A small image-text matching model, trained from scratch.
Model: encoder norm layernorm_no_bias, encoder layers 12, fusion encoder layers 8.
Rows from block 6 of the image encoder of a small image-text matching model, named by matrix and row number. Rows with one number belong to one neuron. Each number is 128 + 24 x the weight over its row's rms, rounded and kept within 0 to 255. All counts start at 0. Numbers have three digits each.
After each neuron's rows are labels from the 100 images, of 14976, where the neuron reaches its highest value: "colour at peak" is the nearest of a few named colours to the mean colour under the peak. Only what is clearly more common there than usual is listed. The data: views of escape-time and Newton fractals. In brackets: how many of the 100.
# fc1: MLP up (encoder.blocks.6.mlp.fc1.weight, 768x256), inputs 0-127
# fc2: MLP down (encoder.blocks.6.mlp.fc2.weight, 256x768, transposed), outputs 0-127

fc1.329:170111123138130116117109141090112106142070114106140075150162129110155096127095122142132169097116087151069133125149131116157103107134152142157089126125117089123116176097152123126160123131114095107124119119129119083131163124145129110127141122149152170087101112124125098157117134114135172143111131126133177135087103090159106122130110118147109107113171110134129119127089120131104145155146
fc2.329:100138129141146149127116096140130127081102134156123133124183135096129158094136137118117130197114163138144141079092126140120140125145088107121194136159121102148136104202099114124138134073131144150082084130112101080137156138099155131119119122136116176083142131140092125130117141138133125116082107137118091111158122115150143098142110116137143133146113152131081162116164125141127120083141
colour at peak: brown (88)

fc1.171:159107100109178132116136105141133117142093163162118116141117076108101079148118116145161165138135081143123135100154117121137105135161111164153113164147146064114124127135128149105106107137114098115144147149111160114134183107151136192076082148147108126152137166125129168163131149111163124136107142132152109081114123142147121145171124132140135142141140150184115114092100105103100116111129
fc2.171:145122142136085136126111144075129136114143100132112140108178087183131100126095131099084158113100178155160111117106157113140144125133081092120123122144091097159119117141135147120128124118110110105099075105156084116152132141160136120170109167147135159119142124148150133153107107127101114096128119174117100193142133127173173108118108105118153130135103123114174116099164118119167151158096
colour at peak: pink (45); grey (44)

fc1.320:145095103108144138190119134186151055114082118159117124164149148141142181136078142143133149129110085096149105153118122141172102083135172140137141161128106124158112115113134143126122143148123128125107147155136121099144118137116120108121128132172141128151162147104156098126120111127106145108160134138147121147140145126107163144158106146117119179154150141139099137112119112133132116118094
fc2.320:142181180165109079125132119126108156117132140141185148143067117127115144145085102131129145149117117154163117122112116142152120114087161132098138142160090125129121095159126133070101120147149120130159118115089135110158194124162087125104118140098167119128140107131136149110123148141125119117122157113146097107166137149117147162120121127145108118102143117103168125105115181167083078116150
colour at peak: brown (54)

fc1.645:144151127087173107117122110093088140133134117119052084127139107099157135116135126128099134120080131151120115140118135120153115107088147146072121121124135091110130096124112116155149077147166138121126155112134133131151142119141136102170115135101140120076126150112128149149140162163108099140108124108142126097114141138139138144170136116101162096155118167154129130125134115100135123110132
fc2.645:152151124145109150110180134119126133109079123136150112101138113144115093132136103107124109151151108084084118148136129122136139141143130130140127107170118148115137133116123097145122136157152119126138144171137108174151146142058146122122165077111135109156131102129170116139113123145128099155134125118146128125131119139106144166133171134107169133142184136135114167081108127095149093130114
colour at peak: blue (69); cyan (28)

fc1.653:092117131103094164148158132152150152138133145129096082140096152141131138111112129103101143138142123078131122113144135169101148112115109116151137169109094131104134116139142165125118098130141118107107143163126166115105144114091112121167139163103104094157135110132120130141119134137118184083193108176158110172095106172118100107116118113112087099128128117089107115114193129102149158158144
fc2.653:127135137069145106136116139132156101156137107126137167135110098165079122128166111117137160163142101168092128146135142127180135140093130128122137177111111146141123130134108137121131139136134161100118122080119140097115117120160122128091149103139108180097106124084151114148186123142111132116084110156088151104167151068091122141114172146114120138101143091118142141131111107107064109170107
colour at peak: brown (61)

fc1.181:157137132084160121130134112133102122131087146121115159086094128098107126129162167118133119107136137137105123105109113177125097136133162135176148131119167128183196152105118115108142127133136123125131157122133108111115144080127151179130122132134145104090134113151103125148112093107134127124128102111162148080143114101137139138113151125155143132140123123127087134110139122092106128131185
fc2.181:110138127142117118125130109129146120116084134115105162129089157149112075154092097118121110108154162142106150125127147125185113129086083113169142117100105139129145115128102130133125128058159106115156124114144168120149134146079128148093130125122092126145123169146103123135142132098121157125114119112168119140114145139105120160118140128143084127119127188139168119058117109121129106130132
colour at peak: grey (44); pink (30)

fc1.451:098152104137114126155152131131091130168170118125125101100113169137130158123091148079127153143107138101151131139126125086116098109097149140122125125161126135084138148157145161172092125118132091111162097075133094114135136114139164151163095123086099098099096118118135127178159121123101121128090107162122143101102121159115123095149103152131150101090125107110139136113165166182158146096132
fc2.451:107116131126122159114091157082130136131170149139142136092125087135093085110102123099108098129108129133138134113140106128155105096166106114119141133149125176141086156095145114177160148104087102103125155160088123117126153136117122147086147102129151143171139123146140126137111144140121136138144119160163112156145109147117102123121160052109123133139144109125148143160090166152097158188152
colour at peak: black (61)

fc1.81:110122156127158117110155162143112111138125128116185155159126100102125074169125127109154136113109094091126138129152104144143120146137169180108124098128139145127121129118131090131112179084102146086167139149143105161103144099097145175136087084149123144095171133103106106138109100101147156138136139099144114135193125121103100129139133130143148081149171120164082104124113113127103057120128
fc2.81:115109162145100138091126145109114135165164184089122103175125111117106113165119143121138142132105112135144138154142094126106132162167116126138091134136127130152079152104134104089118108134089110152148138093092127100146110136105128083129165161168128131149106115143098114067112104155152074120158162087194126128119117126118143131111119121100113128126112125146106118117159147119095126135160
colour at peak: brown (93)

fc1.506:151154127135092125137107137147140084099130130108118107124131160147158127146121137087186118079160182120107137159157106088131090132130144101111131163097128117115100142113142117080082154140124123119132099113192102139145171148133176133089130126095156189079127110106105147128142163130138132152140105126131143120112112162094133079134156145151152135161101109137126105101108150143149146157114
fc2.506:125082130148158097125147116117156173137110111127173090134116098081132133093113118138151118141151132108175110119116114171128119086158122134143116118119148151115085113166137132153091117112104109129119102179130081102114122109142170099143129142125125108139125162097145111133137092138108166143123112110117099106113128102155144130160120117119096149147113141138103125124137127153096151136129
colour at peak: brown (64)

fc1.213:123106104130143152140108153132161132085139174119157142100145121136151134148137113096141101102157135157127177103109140102106102124132147157157109113113140125056155127137147135105138182124122106116130089135135148120136153117129107136096167134108117155135066101115083114093139148104167105117137101091067125114175099155100081106168142144204149074123125153131107121121160125174143112179091
fc2.213:140094172141118131129170103086143171117124090125121165130114135145111125091137126090127137153131152156132095111128101102126169099127154132139164122106080162132114134139126094084087086115102118133149132150131119107127114080123126143133139141103108113157151137076131119120180117087110153095127156108118164080116131116179143103080145130080105115134129112132161112123152144160174101159090
colour at peak: pink (71)

fc1.512:100158146126121113080138115072111146153124111130177108083162098142111124135100117141125184141117132159115144140115142158143180116137158128141094084126125141121109092126114111088132142114089158140130116119127139194105135127066150091161127136108147164135148131142129105147105103099135080158068161164113106121124158125168112116113131087143116150147122171149108136134142115129098088146113
fc2.512:126126093136137155162145110114165116130193146124102093147138095115126166126177070118123109123136114112124138146137103097092127136082114123164125153127134097163127178164106120160151160144140170096138108128150103125165146102139153133156154118166128164081142139114133147165117103147103135141173121112109146129093128073116116131124142131150134112162130134125145115105134093110120139150107
colour at peak: black (100)

fc1.388:117077140098129141145126117152101113123122173136153123120122088103124174118118123082132107132128115120139103141122089110082133127130108120158103124185128118149117159146147151130119178094137163102111142145128151159107121099131135123119094079124119128086109153125127120088138122139125114152121113141111096119188167093090086141146124089090161156150160165104148106119120160153144163147143
fc2.388:135090189138110160168134134104176131078116118160140131125119152135132147120121103141127104125151137142139155142096133159147128146146118149121103143144116139163138124121133139085136101174102128129102132119124096137152102157114137119129141130127153086134107157130162111100118138094126143154125116138093137133111141117119087172131128100094136153098108126106124119128144077140096176196141
colour at peak: black (56)

fc1.595:141116098120161172122128157109169132104154138142108124084142116150125123147080153113178186100118117111149142137105117155118143108099128092129113107127154120134127146159155104129130097073158096172119155131110148164097151121152116118154140121146097141129139100142153107077170093125139079131132128156115125121137141113162093132137149110124116122205118134157109101123176141130135059157114
fc2.595:197138107121138135105124135128150111108115139110101154120150155172119162140173163126107150137134166140095129169113099161131126122156160153166153149061112119129160123131160100129135164117137155113146148140113113102123109083129149127101084172127150146126088116141103129156087152165103105099160138093135141149125088084102173147097108139108114125119135096111142122142140128172110136095130
colour at peak: black (100)

fc1.15:128172132144126115097127137117128149130114135126109142160133139116103120105106145128147141127087103159087139107116154158133122113141120118101071124122161113180154115112120129121098115154128111110073137131092093095080132128138138119129123069100169094154147135137131191159164109142135142161093136098143123182164148130109118137074093134124113130158148116082132118146112161130112088139113
fc2.15:160124114122146097075135106110137100118150136158135136145119130105144153147111118121114131092134167142144128116153157101162106151099103154088163141143146146174179133118100119121117146121134150156144119134095079105110124111075128113140148139133143149109110083160151133150111098097154125122124140126164128134114104126110132107127140072130183143145150100142124151139116146135077144169106
colour at peak: grey (61)

fc1.600:148146166088139105109146124100094144114100141136139077140085123120101117109108111090151138133144059107131136107165122093120154110103142123133119181133122118117138112118121110132135156144100126117082122141201141154118128128127124108149087120129100132173104140166127133110143145127149137123130153098112141092123123128153118110117129071121130119141151154139098110137134152115134150122154
fc2.600:085128118139138139118103084165098097119135146160135166075136128129108120149127140107113143119152192131133152119117130135121107166150131115127143156151128123088100144154189111157100139158131122091102101130145142111181135120105163149146159158148105130145139101099183107137154114119129171105103135086127111099089110114109119109145141133102143132122171117168146093112105093114149168125118
colour at peak: grey (39); purple (34)

fc1.53:118111120096114121085090123145133103170119167119121129097163114124108167159123130118138096141118104085127122142127110127127158130128159101150167104134117182110097120118135083187131144125111162157121131129104132106167102123125132155100158104146118099109095176138135136093085135150108099109148147190147145079135112147136122117107076112138155121177105129116130122142135161176131138161135
fc2.53:134141165118146135092139127135085141145104144138109186137120071123101139123121105157136141111132108128123155131125116104141122128130102117133101166155139128116092156160113141138134128097154153110163123125154171104129117121110146143184148120126109083106120149109092132125129158139131152102176093121152075161120132082154119118155183106138132138130130119119139112137109113143139144141128
colour at peak: brown (87)

fc1.367:151133124153119111163119134109146121131122156135109122117179140116147170132145107115127074085131132130133117155101149116126159134109095144096100111153141094160146102134098118129172121074075077106093143146157145122131154146141132126129134116121156097113156107090099090147119146132132114137121112137202118082126111117142109140147100143110117134158121135121137134147143132118116124134114
fc2.367:095117105138097171080122127128118113113124094154175115137095146160120106130109091103156123130066151132122124201155130144120136133119146128111165153102111104121158120119143131152122138156142128137091137116143119125128168131143111112101134094134131169137121176137145123087150150132127096159166109093098103139114154107144180168120150127155131146093106108107129143114104088107094111143164
colour at peak: blue (31)

fc1.41:162141115122134128138113128108106124133149128120126121129102139064104119095099120117128194133123111115099110122140128129162167127116143101152149140106112130158143107143097166110114121150137095155159119131129104109113100083113115098111170091114135113176131146143146078115099137115109122165205135171204088113162111120147093120078116102136113127132110162154097139130119143118108108113084
fc2.41:150133089159109125133165098153119092135148153129140130140132124146122143134093115181099134157143144118101122125170149143104134145180184127160157156139137119135102146139154164161135106151165154130106161170125148137129118095156113147103113157109160158126128144155158146149110135116126127148116101105116107150113139137122101119137121125118092173120079171091117085126155096108147150113102
colour at peak: pink (66)

fc1.655:105138135132106123137118134097123139089072148132116121061138149141135092104139100118144123147160101108146097125147123132063164148125106139122108113074141149148137131109154067151111161148124115115144174088073131138178175132112128129122147119131128178119123145084162177093119141127087139147142098127137135121076125107127117127141087113110118106159117108139138138110169098095129133113136
fc2.655:167120140120143134119086136108125114154123131138092138140137117149132150161115139143146126175095133176098132136126129109176115165123112095104092119165153097107081100110158127096108109167071129143116137142139118134152079125120139117101080114112146148165096145128176152119114152112113131145121171107107128136137159156154145137099166150125133184149112140154165121121083089092127139117134
colour at peak: blue (75)

fc1.676:104139105102153156074131104137114113174116118143166152159119114141161128153110104105115165129094118111111105132149121172151142150113135101169174081158140121107115127114137131125145173114170142103086136134137118097140133117084141121189079139155135106086091122158106156161115149098118097137121153159127112166121112156127096125122130111168138119094126087122072106101104180149111107120082
fc2.676:125118141134137151123105106093071147127143079115133099114147163109099121151132129151131129106147107119138139127112100134148078139133087144147119150142144142108093106098117179101121135136140121164139126158155108075119119150112103150134157110110073130119151159120117125090156142121126153123160142123125166082129175098122163169117089101162129117139077109106125131140144081118124167115075
colour at peak: brown (57)

fc1.591:153115095087101119118140117134080128149153119125152164110134124168099134153107119123146138116118116110116100130167083105112109078144155121104147132163122119060145108148109144160125109145150097110098123178157105127141160121093127121099136115161130147117124123126113130118131153137114106081132106142100143139127142158136115094118119122182115152160135118149131146162125137114150104155071
fc2.591:129124126137081123112141111082188147102089158125132102114145132120104131153130136139108132127167149132104143154184155156126129101144114106113116134124118136124114142128136168088088127139102059148146172131112111112119127119143088123080144127166139147117133094104116098147130100149126137163108147158157084105154097104131140128142125133142103137105166101112127151122115135138123123115114
colour at peak: black (60)

fc1.628:127097089161123108148135133182152119143107164121142138114150143170096165091153124107109117116111132144102100153122146138120165143144118161136116117153120121104131104089112120097127147158098115134139146080130151121115128129110109067088164112117132111129129115102103157077133142150103174119144091139142162186115138112120108137116150123151148146112123131131153146105086197151084129068131
fc2.628:072137145158086148164160120122167097128105089112123128114141120149142139140099147162116083123112115137143116123120091135166144121111141122123137173149117110114150108134161089130163116127134106109116171111149165130166109111121113151144110115113151163168125162143101106166165136129140119126115120124108185111111147095119095112181159135114129089110136129128137112144099116091167149136165
colour at peak: grey (39)